{
  "encoder_arch": "convmixer",
  "model": "model that answers yes/no questions on an image's attributes",
  "dataset": "rendered roads seen from a driver's seat, with toy cars, trees and houses",
  "train_examples": 145000,
  "image_size": 64,
  "crop_scale_min": 0.8,
  "horizontal_flip": false,
  "translate": 0.12,
  "questions_per_image": 4,
  "encoder_norm": "groupnorm",
  "encoder_activation": "leaky_relu",
  "encoder_weight_standardization": true,
  "encoder_patch_size": 8,
  "encoder_depths": [12],
  "encoder_kernel_size": 7,
  "encoder_widths": [384],
  "fusion": "prefix",
  "fusion_encoder_width": 128,
  "fusion_encoder_layers": 12,
  "fusion_encoder_norm": "layernorm_no_bias",
  "fusion_encoder_norm_position": "sandwich",
  "fusion_encoder_activation": "gelu",
  "fusion_encoder_mlp_ratio": 4,
  "fusion_encoder_head_dim": 16,
  "fusion_encoder_fused_qkv": true,
  "fusion_encoder_bias": "all",
  "fusion_encoder_qk_norm": false,
  "fusion_encoder_parallel_block": false,
  "fusion_encoder_dropout": 0.05,
  "fusion_encoder_inner_norm": true,
  "fusion_encoder_moe": "expert_choice",
  "fusion_encoder_num_experts": 8,
  "fusion_encoder_moe_every": 2,
  "fusion_encoder_expert_mlp_ratio": 1,
  "fusion_encoder_experts_per_token": 2,
  "fusion_encoder_shared_expert": false,
  "fusion_encoder_positions": "rope",
  "fusion_encoder_connector": "mlp",
  "optimizer": "soap",
  "beta2": 0.95,
  "lr": 0.0029,
  "beta1": 0.9,
  "shampoo_beta": 0.95,
  "eps": 1e-08,
  "precondition_frequency": 50,
  "max_precond_dim": 512,
  "one_sided": false,
  "adamw_lr_other_params": 0.00079,
  "grad_clip": 0.5,
  "steps": 7700,
  "batch_size": 64,
  "epochs": 3.4,
  "lr_schedule": "step",
  "warmup_steps": 770,
  "weight_decay": 0.09,
  "adamw_weight_decay_other_params": 0.01
}
Rows from block 5 of the fusion encoder of a small model that answers yes/no questions on an image's attributes, named by matrix and row number. Rows with one number within an expert belong to one neuron, the router's apart. Each number is 128 + 24 x the weight over its row's rms, rounded and kept within 0 to 255. All counts start at 0. Numbers have three digits each. After the name is the row's rms in percent of the matrix's.
After each expert's rows are labels from the 100 texts, of 14976, where the router gives the expert most weight on average: "tokens" is the input token at the peak. Only what is clearly more common there than usual is listed. The data: rendered roads seen from a driver's seat, with toy cars, trees and houses. In brackets: how many of the 100.
# router: router (fusion_encoder.blocks.5.mlp.router.weight, 8x128, trained with AdamW), inputs 86-127
# up: expert up (fusion_encoder.blocks.5.mlp.up, 8x128x128), inputs 86-127
# down: expert down (fusion_encoder.blocks.5.mlp.down, 8x128x128, transposed), outputs 86-127

# expert 6
router.6 119:167148133099137144106096120120152139140164165078124107104110111137156132108084149124150121120145146078144124131096136127115120
up.0 112:155116135109088114131103114152104144146120155137154139073110094141145104138135165125109131109158108125112116137123156173105117
down.0 100:116117134155139106161143116110130123121174133132112096129147167106074141138125104143169141131106106124127083130128127098103125
up.1 141:139137157127176135118146167129159078166116129121109084097106120123120140114134115151091176150119091111127105139158119119117136
down.1 140:118107108135090142113183137137139141137134135094125171154156144116157151159088121153135111123126153140076156116111130110144125
up.2 120:101155158120122144136093088120166127088104155119134127173142112129174139131145138124182143160127071100117115148131116098159092
down.2 127:124076126106101114131164119106137114132141127104124158077108153122100128148127115092125117115138197137136113092114142101128134
up.3 089:134114108110083147114091106124142099132133067152123131116140131147105172125120134107136091113118096149138102132112112133103163
down.3 088:089161194153145143110145097160129099089113134158112160162112139122128136143150175124131164100111148132117104141132147150148123
up.4 072:117123154109092158153184134140118139145135158164133137102117132133148104144150148130130117124074086204139137140104136113082138
down.4 062:127128127118162139130139096115137160131130148107144138106156078150120139092130080165140094117121132153130106133095144101154126
up.5 098:104109129118135124103115110126081129153136100142124179120125090078128102156107132159086131168171121134151127131150137134187103
down.5 104:140122113131089111128178082120099136111146197152172113136168130158135114114121115077158180099084163093105101107134115128095123
up.6 119:145165090093105133070087111087125128081124125101135123108113130117128100135132141135152165110180120156086115091177139166152103
down.6 116:155079116150172125159136122099099152138143150144151147099105106158124159115120096144086107127103110110145123164081117099082129
up.7 134:124099107133120120153115157154103090132178098124153163093139164096098131137149127136132102101105119138106092147103115138142112
down.7 133:130145176086116138119181089115139127095129168152142130144103123151146155143104143081081145086107105138136090135119160130133124
up.8 120:127114116128101120151171125142129132126120145091177175136087120115139144122129160138137155146167097125119125137112120086160073
down.8 123:098132153119120139077089125076129152133150141147131138126189099137134130150115112096100135135098160110161133128132161155088142
up.9 058:069158130085101108155114108096110149150134132157145141091148097130122147091149134100154126119147125159136130108124077150118137
down.9 070:158117131141145166149108141154118151081118101074154110109117150141172159166173123129133166100172097161122125137153155139097115
up.10 125:099104160157142127101148116128104158122160126138150142131163131108095180133109134149091172090162089086141120125104131087136142
down.10 127:132116145128095140179167125131173097161131139109176103113114143146150139138114171128092130118144135117095119127168117156142135
up.11 088:112122144140089117166113122197100123106149156067105087129135098116116119113140097140126120150148134162129129160180144157111106
down.11 078:147167173133142138130092079125123104143159120153122151117168140140139136182151108129141159121132111093171134153110159091117122
up.12 106:129098124133150155144172130104151142106142137149123124110112139129134138140147123117147122136125125121123140090087119136085092
down.12 107:127136120118083063109132158171096126139143104129138131135174109174123115111147147147092136118141138132125158116143119144137108
up.13 072:121091183106128113155153129139124131106115121135087119103109118151099120181121142132118103131118118089162102148121149143102079
down.13 081:099094162164102149122119155133133094143149115125117139106125148139174162157149172145143132147135105119153122088152108119131118
up.14 098:110134112143091135149138085127141106169089095140136159118125155140117120136171116114090131148098114135112112137153118129189138
down.14 099:158099222112153100150119137108126091092144110122118161150127130111158153162095179119111131086113115125148120118127141133065131
tokens: "dusk" (45); "sandy verge" (19); "double yellow line" (15)

# expert 0
router.0 104:146114114160095112137106121148104099115145122127155144140158145122144116127116120143128124110161163156097103170112200111128132
up.0 109:126100088074103127149163124152116149135138147126086139162128110172143091136135140133112116189144160141093123160119145123141172
down.0 114:094115112142131130133098102099092102126129090085125122149115103096123144118156135118159115111112108162153131129127116110104107
up.1 134:157145129086166143070130106104090135128124131171121172180113126124108117176186147132142164150126134091124108087159093135119113
down.1 126:099121123153127129116174150117148125145159161155125122106118124133129152164107115114163151161101139088155155122132169126109109
up.2 076:132159100168106124097129107137171115126140152129169124115116079132107120118131131156142137071140087137138093106109109160077138
down.2 063:147082114072100132149147125100114146132117164154075124144131144133131136109079182087098139098136103140137135171089097116162143
up.3 129:164117116163079089135149108165139097101107095085130123149139118131144114145126142134123134127146106132086110085098164138144143
down.3 132:179127147124153116159163121121143131118107137156145133106127146102153134128118122104135162084148172134152095119108084122137155
up.4 092:151159123102126139155113145125138149087146155178113105132111100146137117099105158175150130140129123105151097115152133112125175
down.4 094:111110121144114156120160127118131146139096128109163123116102169115087170173135124097074122096107134130094172127113156137059093
up.5 104:134119114102146153114124126085062178128081126131078117126148097158112123147099153137149117166140148066117126109102120098164113
down.5 092:120114160123069145098140136157203136127152120115138115115138095128124155155147106147116126119119123157098110137129095119179097
up.6 098:165107110100162126119153124116128144098147135125180153141131116119128110125111164111137147139125121152164144142100072144133126
down.6 102:112141161135112133128162144113094096115122124169114131129107137144133154129154149093108106135122120114165121119125121139077104
up.7 124:118121097111116112142087133138100121092152099094127107147113141076092102085114131141121080110130161104161090090123172104144135
down.7 121:169150154129119125140121117163169091099112109152121137116121111131127147171129130157123133166099076160125090085127125108094104
up.8 106:122140132155172113105108108143136135125124136106133133138135155177100107117152137154129101083147155131093113160120178140163163
down.8 124:133124158144117150132144116112101118131117151129146140125134096079111126143092127161135189153109094110119131092130119079131136
up.9 105:121128100072140148182098148104063103124092102161110117119112128112150132145126102118142129106097134163150077140140100106150173
down.9 108:125120158092097135097092095121201123125152126088099096074139119131114125131115146101137129133132093151104166118125115102133127
up.10 110:103122109158114149151105161149189098104145086117117117104106126104148117121115141145116124141096148173126119100104148140122164
down.10 122:153150149135149146138175088148118135110137172102150141127186118111156123163072160145107176130145072104119084072132118118135127
up.11 072:082159124106148160096164149125094125136124174133121131111122099099121134113127141160117089102128163095109072123134130138086108
down.11 083:123129162126093088111150123147143146146119114124096122139131123088111148125150140149157130127104112170154142158160130100120134
up.12 088:117106126146130111126122102092125115116144095113127143116175098140125137129138116089140128094114132162111155173094141150109123
down.12 098:135150151097115132114161134166100082148139163153139118140085174113138152154055139148120130097090112095154122128159138079097129
up.13 116:141125146147158100086148136167097100135140127112144148122123114092155149098099087150115109095114110105122181123144118144093092
down.13 112:136132118123116109174127080094142141096148121113143106130108115129116145080175118130121152143115148136140053157122110152145176
up.14 126:102077141142124138117162132121115144092135113118129150103108131099126120133129109095131149147137111129112084103121153093154160
down.14 133:187141168127110131184130160147160118124120130111152108157172132140136096140102112121091140095123103117100125129123115120131110
tokens: "straight" (39); "bends right" (26); "bends left" (18)

# expert 2
router.2 096:119134143111139170116135093100156176140119155113084126086118083157108107086100182118150114139112108089138158109130097161121126
up.0 139:119136126166177118115141151152154138131120101153105101135134135137108148138161119127075139097169094129127113106103116099113130
down.0 128:119144151131114143125149129109104159131130177134121094090172104157141144117115126158098152092102151119128158081156134144165104
up.1 092:108127134134161108110119114110106168125107142156113101150161118116099119129175082142121101120173113078167150090113121177171149
down.1 081:109128133120084143158153122101121122094179102145148149115112117158144124106115134122129107088108109178110118163132117134119090
up.2 101:133107112129101111110160136159118203139173103123128126101119088124177109165152089159128115161122085124126069071167107140080126
down.2 111:101151141125118154146122111110133147100102153134102112107141180079053157125159146093132107090130152126116118113090096097165113
up.3 123:134127108170143106132145079151139132157103115161145137109127117127115120112150108139128118120176114137144154106115124118128094
down.3 133:133140153157192139178085127103141136172113129154129090079147140137111143112072093129117123128121157124091096127159127090152149
up.4 152:118106175130135105139142162116159102169155080125191140107169141146154115133131087103083155107110147114130131144121152111136146
down.4 158:100141134108165092156121140169126146105119120147107093183110143158124117144123159136095113146123117086135136119093161131134094
up.5 112:098064117186119110115148114135109132134098140125121165106168144117154148144124110120094117150158132163136089103080140142099132
down.5 128:132164154110187155169127106112177128157155131190181106117110134113089121177088130136125117095139128090104097119128109101115158
up.6 061:136107114074122136133161119140144161201121139112127129109142111168170127144109133109149155109129106143182152120080054121154149
down.6 062:139135127133109121129143117139126148121159116134110093106138110097133104078160104147114117126133176162143115156139152144115153
up.7 076:120129119116116130130114136139111124130130135144171133113141119152150117099134111188139088126075173113116097102130162129126133
down.7 077:113112172117112166163174108104145110162124111138136114134130128072121128158074166110133141157123100121152136100123113097120116
up.8 116:155105137152125127152165125134163123121054148119142145105145098136077101134137040120125090097130110111133120109123125126123120
down.8 099:157109138132166099171161119126131162136169107142127066103143082143127120101113142123080100136162080159127134120138162118131126
up.9 094:122150119104112124098133084129132105152154124127153110114122116112170141116103144161144134106120155096136154125110134109160140
down.9 089:135106095101123099105113114137153108118101142087183137148154095125165135134137195135151109168135140099085110113148152137109127
up.10 136:159139135153169148137142115139172139126095156109135130099142098129134116132127079145126126102149127125140155097119094111147122
down.10 142:135115157134171141134117128140147143167141103146133084102126131156108133101088111114088083119155151143120126147160143153123125
up.11 109:120083089146138133144144163116133172145184073139124149153149148108107111125060127148127165148139122169145116098088125162107120
down.11 124:123127117120107124170108071161137134140140124118116153073154136153092104145151109128096123099096160127111101112079130133112091
up.12 090:108153107098125132121161141145112141088124120142121108158183129105158118151163115134096173113083146114131126080086128163148126
down.12 091:117094157099077179151086139113150118138159157122135135104121081083101088140155148142140141144136179131115112090116131131122132
up.13 121:143164073165104102123127152136106131118142176064137171134111157093125144149180080144111134139134122126155076150156130138134147
down.13 134:065114160128108147143143124154172089139145122173147093139152149125160113134095160100141118109136168145119088072093151130112114
up.14 078:122140090091104167126155159167152116132158133146108080125076131130128136164154143138134137110149108168134163137129112119134142
down.14 084:136093135148077124142095110119093110126148149091104184157122161179149147076120143108114141105148120132131090169138138115137105
tokens: "double yellow line" (54)

# expert 5
router.5 102:125098094103139120142159119076109135123129123132124140132148095111120133137128137168119115122090127126083100103128095158147107
up.0 142:137129149147156100145121135152156092134101131147112137108144106126116161131195086119093071093123114113102149113098144118151096
down.0 146:134140167140140156137119137127145136182109115155128096118106129163121126105099133112105105122149102127150105148173157127128115
up.1 097:099138137098136144092109107125173125095115096129073090185118125158107156142120095144114114111150114127137140118199105124115129
down.1 101:120138122114152103131110139143085123131104168127189153090123124103156121133116146136167157171140067143099155121114141116116097
up.2 115:131153164117167131153095138153148100138117141125142095107097133157095133115142179066087118079187104112135098151124148156113143
down.2 111:149088178130163121153157128098116162084152119093127148121124154133154121136149121133130132146143092107122170120111153100087090
up.3 117:142140130114112117087104138079084130157135116149153122101137109107121082143160161132189160138100127070150102147107122119140100
down.3 124:129098116131126140119111083147141145152131085110176120163119140054119115150141126137164110153132118112106130080122123107133159
up.4 126:114180125105103132137109125146091081117150142153158149173074145189130153112124138161145150122134124138108120142134142132140148
down.4 147:092140090117177113126132120113102088093122145101144139065155112100155115126127116125073094106105130140113137173116135181120138
up.5 097:116107152134140122121173151118138141115124125127136121129142119140155157120149084118067142094150107087125120152146119092141123
down.5 101:139117121175140086152129114133114127186092108190119131131133136136103111127128168092098115110133119141162152164113138081111130
up.6 125:103143125092104129132113143153134112139169119121145165124095124144134152186111144142152132118084144150091109172149124119136106
down.6 130:134115108119151093152125118168164129117101129123146092134158103096107084115135212140079095127127118140094082125110164122074121
up.7 091:098106138163128117164188141145101093101159144109131137126117109119104132140082157146109104152132150151144157161159094150146090
down.7 082:131142140129131106125151135096153125122136163096147155147182145119101152120165095170147184116140115078138121099111113113097139
up.8 098:125118201119174125151160131132151110125087157131164142105116101084098121141167099135090095057135117091124124122154168128150111
down.8 094:053117130164145115132128145116169157179103090144104124118157123164112132106115112127090135164141125138152137109140127122127124
up.9 066:121145120129132106112121133103105146113152124091087101088145094123142174124091167096110123087113116128157153139138128157139111
down.9 068:129102153096137183179145098153136134102121126160138192106108155084157109088144119142128112152103097103120154143082127106103137
up.10 052:155108126130137105116129148122073114133145133130102153106098128082140122110135156114126151106129124130109118143167106192125150
down.10 053:111122081094111116127138164108138134138165160117164163121168138147122120159103109127169090117089136142130087132109125134120110
up.11 061:155154157128119138151107108106144133149157112183117129092094144164112123095107127136122135138129142133126147174152121153114117
down.11 062:142104159120179097124126125100117124130152133144087124116138102120140091164130108131110116085133113116096102124127136097120149
up.12 141:087129121145134095159161134134169127137116148151133163071159109106142121140087075123139121116132128106133094147142102149151105
down.12 160:133164124130197089126110114140134121110100160132142119112136113132103142127097150133052161124173109128106149155115137156145133
up.13 115:118102136155112086137171109138148131166129111114133145120135115120080155139098102139114108098108078139108112122154135066105113
down.13 114:116132127131176136174143122157145113165113099155089059105155123146101125125113180113129105127164144136128130111101124121108144
up.14 103:190133120147146115142127159141094114107100103137166101113121153154091133200142134089116094141135135097151146118094151117084104
down.14 109:082113116119139117114122118122162113142091158154140132115123134101147077096104095146129118171127141136086125087151079151125150
tokens: "tree" (34); "house" (30); "lamp" (11)

# expert 3
router.3 087:128129110123120151126132153134103140120104128120093153105106147112141108136105142076144151178090101110097166100111088158119131
up.0 068:130121132075158139112138123079103130126119137115150098116112083151133134119127114136132123121136081173100144112127157116136128
down.0 070:109116128132122156117139134152145167154091135138156108110105159075122130087102126119148143114124131102114194119110136133153101
up.1 109:130125105163128120101134142104096097119125132114132173135161155122165114133089134147094138133145129132108063129092122156133172
down.1 130:110136175151110075142129100131138148101140134134103101127142116142146149111125151085160160152152094168093127125155141114135126
up.2 139:123171141119130149105146123113156140154135096115138153134138090125148143199180136148162106156097149115120153089165123084148068
down.2 135:094131091156159160132129146139076116123111128138147124149096142122062117135116127137164126140154171123149122140108122126118136
up.3 086:167103112107102138110176127105151145149132100150155109106109137101137116142114111140138102112158089147128139118111115131161101
down.3 073:103086133105129067136135130132110143120146147128128100119147094104185118120142159160093112137138133119161089142097156076149104
up.4 101:137140139094122152146162093139147142162105148123097140179130109104108109148128131147083153158168108136114145085172108131104113
down.4 073:100163104113121148132139097142107121105129110123112105115155124103121146105115121121130107147136127113139083150142121153140111
up.5 086:147125143110111135109139141141152119098142128163140125094110203143117119158122119153108142122155126130115111143098115107149176
down.5 072:045103101110110166122169097095136148160115124110125123130116091175107155121133137132086111103105116125122156150119087114144114
up.6 091:120127115137142153118138099137113155141153149166161091116110178130150081112165140132129134130157100121103151169136100140176154
down.6 089:107094133122131136146142120129140150137130126159100156135086134109118151105107157130119125113145136149121082167110124165080130
up.7 104:104103107091124116152112150126173147104147141157119143157113108120113129092116137136110143121133095171123079135174153166095113
down.7 095:108138146149130134100140166139126156165154133136103145095127124172175123101098119142129091104189125138105087124094101135132146
up.8 127:118111124144139132153136138111115109119114115126183112183069182143115144106132118122105107128126056130116124129141129105127139
down.8 125:098123105094116100107174140117126158139113128097071129096131101101139147140122136148163147110102108123150137114184093094177096
up.9 108:096108136160151135147092161098125119061164152102164119110171082121137101100159147086155111100104113127130142123138118168074115
down.9 101:106135114103095080133062196133147137145097157110128127141102138172148159137101148132126143131147142144144124146095131116126114
up.10 063:120144188124113164123152132148123116165131166132162116104128129187091096096110184172141095111157180146133129150135136157106115
down.10 062:106131110135162121115162180136169104112150129089137123117136111078122135158106140100107113125145140129173108127100123165128132
up.11 103:087126129169162145116101106142140147130135142137138125094083142111104118131075140161140128118118149114155134106156113130144158
down.11 084:092179145135092115139121121127125101098105127125094119134161123101149128119128131155096116137145105145108135141171092143122119
up.12 087:107104137098162140145157154118200129124134111106109120130124112192165094140167078125127117115125072122135125147093130098073094
down.12 072:146149121140129095167174133178127147132142101168127154152100136108123146154116137115092122101134066144098144140127146137085128
up.13 097:105160058136131097076111123145154169178118148140098106123132159170151122103114081133137136165154097122166125157120140106159117
down.13 093:156131169152133151127162112104149097102133071130115115158154140120141095127139173141166129075150117164112157157166126160119154
up.14 136:128124080142125093111147116124153173144122151116117161130156118135152094091142103130133136103146128117138088119122160140087132
down.14 125:135130162122066102156100097130129150095166099117171108141130148106170146127083128102115098139182144181116101083149144139124152
tokens: "dog" (47); "house" (23); "pine" (14)

# expert 1
router.1 077:130162155123142168115119122120141131136100118138117104114097085134134087129101150106157102118134114137123138150128106171123182
up.0 075:149138112092117139157151131118107127124154165131141145140131097161137104077133112102123080140130142167116119152151098107139140
down.0 073:127137123105147094091114160097096142144130153136141138134158108133099165155108151146158127131118135102138168116124117140122091
up.1 106:055172099160136085123116143107130141115111128111108110142148133118139102105160120105152122149143086139125140121131115149129141
down.1 087:121155116138109184159123165156135119162146148125149166160114104131136121150116132151133146156137124090111153133128130126129102
up.2 073:126129171113139142108148112111140142099111165151125160098108108112111125130126137142149126164086143104106121166142113143114152
down.2 074:126115135128086154111132144155125140131122118127163158111151129157122103093136090094135142173148138128169135098131160161117118
up.3 084:140152145138141151113109116143133174141092149129123133103126137155122112135146139077110102125161149118138138100133114137092112
down.3 106:132094132117128148130183148112120147155156119133132121130123084126141124154113117138121145106103118093138118158126084104134103
up.4 062:102150139140149140091140112139096162109078155184068106151084121122157124127106134124168118142134154156126127165112089131135119
down.4 052:108136120100124112112131109109171135186113117125188134079170178092128160118159132139152157126115097120102173138124164138129119
up.5 071:139099099114172102153115143087112135191081121137140128091128087187159110124128144125123158134149111115100139173117119131138104
down.5 078:091107138153111126116116121158171149106141120106098131137156123059066158108099113134150133111136125113162122130108115132163113
up.6 075:118144132097136111121114146133082129076121165169145121096120150137120163094120119159116109120110118150110125160148147127105145
down.6 071:111136099108163110117101133149087147152080130102119159133056153127146115145094121112091094138118157101163167135156149118146111
up.7 068:195086131113146098162152138137137131162085169131120186091136134140115120148163130133074132126124111120116122150117093115090123
down.7 070:130112161119158116162109129097129138119127090133187122130166154149142127130138165157094144130117151104117129152163138185149097
up.8 145:142109129121094101104160157120149152130152101130196147159139124155110105132095096110124162137135097154123084111114136121116131
down.8 164:111157121079128128167136134164156138127140157146125091128126122134122092137170161127087125127104129126103095069070120135131172
up.9 066:111098147112145132145133157067127141148137110152050107129101102136109137124151152123146128140123185166077159130118140148127114
down.9 060:149175141127102113133123117102174087136182114144147129160109136128122149125165148119106086135131124160113085223114136178156128
up.10 064:146177146108114166106095139123149132097125098148143096101143099139163161106151160147102105102154147127129156083112100138134144
down.10 081:117099114138151149156136107135109117147116155134122186129125127131125139139100139099103195146113076146114138114130161167096153
up.11 106:141183119154140107140120137117069118112149130108123142164115108113153142129152143133123072109117150107138101146141118133129129
down.11 122:113110130101126153086136110154177134114099113157135108136128146147180139127123092143135125178132162118161182065146128152146135
up.12 150:144112109161075107135148077165155136138167135133135133132164099154139105165091154162143107168139153100132123095157133172120121
down.12 167:127155100137106154166169145119132136133129178129126109175144149090127122101155091131151142130128156156137111099073116145123122
up.13 055:147138146084146161162154124131106131108096106144084117103174137172164104120141091115126132143092082151145104172171167117118146
down.13 054:107091067095159146095138177149131140116110133096110106079148154149102141095134111150124104153145125118176147093119120152097143
up.14 074:135110125098108138136106114105091134124146108109095145146108094160117122119161134125094113112104182136192152132159122160132140
down.14 075:127063110108118097128144153136119140157110119118146132098099101166169112112113079149133149139164126139157144107106147137104129
tokens: "dashed white line" (35); "bends right" (22); "straight" (20); "double yellow line" (10)

# expert 4
router.4 093:084155079131105119148128169111092133131117106143158146152128160095122153135166066130137140121086119134123108121116115111138135
up.0 086:140119107133083138149156119151103149126124152109111146107180106142143101127129124135142163128135137138156124145099135105080142
down.0 092:168120099132195124147139137113096122122152128135117100117098133121159141116102155150112130145155097122125092107156148122123157
up.1 084:122122130104103136140110078104158185127166159170084117124137163090136083110183148118125081143105135119150145178129120156149145
down.1 067:117081096179099174140156096107116137144126115120137135157111153189160137130101155112106095141148080091147097173120131149106139
up.2 097:086118085140168139129146110072143159134143185125099144135145128143101115134154142132156123160116113115205098169134145153140103
down.2 101:180117142134076166139094097146082132153087086129134089142118115127134161131127160114122149143074131116144138125148147114146129
up.3 071:120112157071169153172150106174145126116083082138132138089151071154104116108152092120185118082100123121103140153109130135158134
down.3 056:136096164102138120169133191171090092126123092081172152150135139115137144130147135105127086144132156129134116131102137161100118
up.4 079:127113140146170107090132085141125161116139096132090135098133137097147128123084134116129118159136129164123146133107102138102140
down.4 080:105114128115110129139146141126094116138087115167108129093104185093134131123112136136112134129101111174147119129152112161128128
up.5 101:109137133095103098119090146144095147157117131094144133113148118148096155095113146104117115124161144120130130133166152119122123
down.5 089:137136118097147118134150167136130089086163143144132147183115110126146131101127127104103114088100129133163143136141092130154126
up.6 102:163125149139079126129135139131096152129102111116136128193133127109140116095148118113112117105132120167117122180150133075140112
down.6 094:111148160111082137105137143157165165131116159114134126115091112130088132140133123106141114137134113098107137129159122127170117
up.7 079:097130106124139199125127117134136096138105107125119141132099118117124103135167168108148133104130112113100113149149118096163159
down.7 072:106107107121125099180095131119164122134127105139124052120141127163125090147157149127110099130136096134152111108125129146118136
up.8 098:116132113086140124144111130112170143108155141146143148111138129165147077123146104121096121100124128090113107152131129141146183
down.8 088:170093155122181118113149111159161144156121143122120121109101158144156119116156136110125093099159108151095131139117105178101130
up.9 064:118129145113132124104152133096131145169113143128161119111109162151121095133132099114120150116097105107107158140137103121117127
down.9 062:095115133118101151139147159149125120165104144061173096152126151119112148140094127156148134115135150116098143195142107131117140
up.10 066:081103137121171150139106111124137148158161156117168060130108140142127080123141150102097150193107174157133143138161155161148141
down.10 071:124164115137109150129100152123090165126155117154162122119125127174117124149098176092149145133155166125184115145114128135149180
up.11 117:130114093106137136161155158134114117125100153135130139118156114128150161116110115133091141097141182166129172135151148101113114
down.11 096:145102145162088098140130151092167136148134160127111090125089048148138104106106116126129161161106132122126139147128140125149118
up.12 074:140134113136134123108125123149147097121136163129114149132143096131111117098152116124128099151096160170131112181106121185118151
down.12 064:120126086146116118092101132116095124113156131128151215114110134112124126093131124144156106135162167137110127141093127128118129
up.13 136:118145114086122087149113165117104111140132110124125132093100144151164143112132146153144162133138143124136103143129123124088088
down.13 159:125149130165117139116130094127100119139174134109174185171135120123091134150122113087109103091155117134130133106118123177107177
up.14 124:147127119140138137110146090132143084137126119106130138151123133129180127181123133145168110171143134143100092107127116114134134
down.14 140:177130150111100108128132120131140145166123142126137111120150133109094146109129128150127181086170133102149124156123106152093153
tokens: "dog" (73); "barrel" (25)

# expert 7
router.7 115:103092160160126115152161133143125106125145100140163130166143162117121160161160107161115114105148136149125100147141143121135114
up.0 126:151142141117130114112139167138125159153139136099136103190091126124118189109122118149113076118094119111130141121170132118112128
down.0 119:095120147143126128153130119102164117119115062157174128087149123100107115157132152111158111152158169110162121145119139146141106
up.1 074:112115121140131128103120147126097173201076139151133151117121143124169125109110136150128151105109116113117149128106106149121157
down.1 071:137118122113105099111090148130121133160177161151179139097127101113123136153114142114137156116159065147129088150129133152125150
up.2 118:146083114110121094121140163140100083150130136091175141151171155118166147143132127105129138113119164096138117104143138121130099
down.2 136:142153147110119105113104085105131137117122128163134143100144124123115095108131106133088089112102110145065106111133133153126134
up.3 073:114134153092121125097153106102113128112158185096124120105132147169100106097110113129174124102154092163124146160140151131136096
down.3 075:116151158157161150126143122114171088126151117149090131126160199155125123105107117148135119168132121144148154123096078124145125
up.4 068:187125121123143107109149142127118104113124130104091137097120119122162126153144148161142157121121159139132147107113143077125151
down.4 073:101119122113117090161096107137091111126078135133097151113136121139108127154159107147117164117127099136142182088113119148168090
up.5 103:156171156134105119158156100184111108069201130132140149162116138104094085119175133150106116092098123135124104142120100088140122
down.5 096:133077138143126115151109146124102090143092167091110104132152097138131144144117095111127175186143104117113103102109153151162110
up.6 075:071099149115109142151154160187119141069128113098097105124110102099114122152133148150129106131096109146119120132136173113162138
down.6 077:146145132167168100120156094099167140116170105129127179178135128120151131125133143109094119110117139094159140079162115118113138
up.7 075:139177116145136119141107126068128154128095113147098159113152151138154125122129113131142108137082127128154124113083141154131134
down.7 066:134103147165095121121125146099140114141154154144149133105155109123125132129121151133129109136065108167142109139110126156164159
up.8 068:142140144107076152084144165109136126112127123137111132160089123104114134101136148128137106105105138132145162128154132140102103
down.8 073:089102154157103145137126123114156113149139104123130136083133138112101128146149112123163178070129120129126120115113117153125106
up.9 079:130130128134112121136080142127150170121102154139094168108103156095124097083127160105182135108142117131127148118112097137130161
down.9 080:103118153059116111100116123124125093148157097097132149153136134098121114169110111110139123112092124169112116094135104090172160
up.10 083:163143068123133156154119107135133128191124155149151097136099087148155098133124142156112114139161157138135141150154142139149124
down.10 067:123141150103109123173115142148182126116110119092114133115142157095101131106149139102137097102124130077136169106131130104122161
up.11 111:131103117139137122154134163112111114146118114134139152122091130142132097135163095123129133173085150132139097097104095136105182
down.11 127:097154120112122115114167088130147122116162130152142075147171119105150114159097099149131129095154132136090131156113159147150094
up.12 074:102122098154134105096121068098088174110118131213129120126125140175082120116104132109163119119130092150100146178118110124119159
down.12 077:149149179112126155147160160151107126105138113111158111124159152116126106150124139105142126125104136101105114133142109103112085
up.13 078:142125143150112128129112128095094089138118142170046127116124138143120120136173134126160144133119107138097139149154142151128123
down.13 079:153132123136096141134111156128194121128115128130083137161123140149148101125138148074129157113084111099161167112137109111143098
up.14 110:161133138099125139137154173130093140132139121117091106151125150113101163098142140098119153151065111119153113154140145100170187
down.14 105:069126112113146088143082125125144148181175112144154157088134096119121139166106100125109100133164129115162135066093089164102098
tokens: "sandy verge" (27); "snowy verge" (22); "dusk" (19); "double yellow line" (13)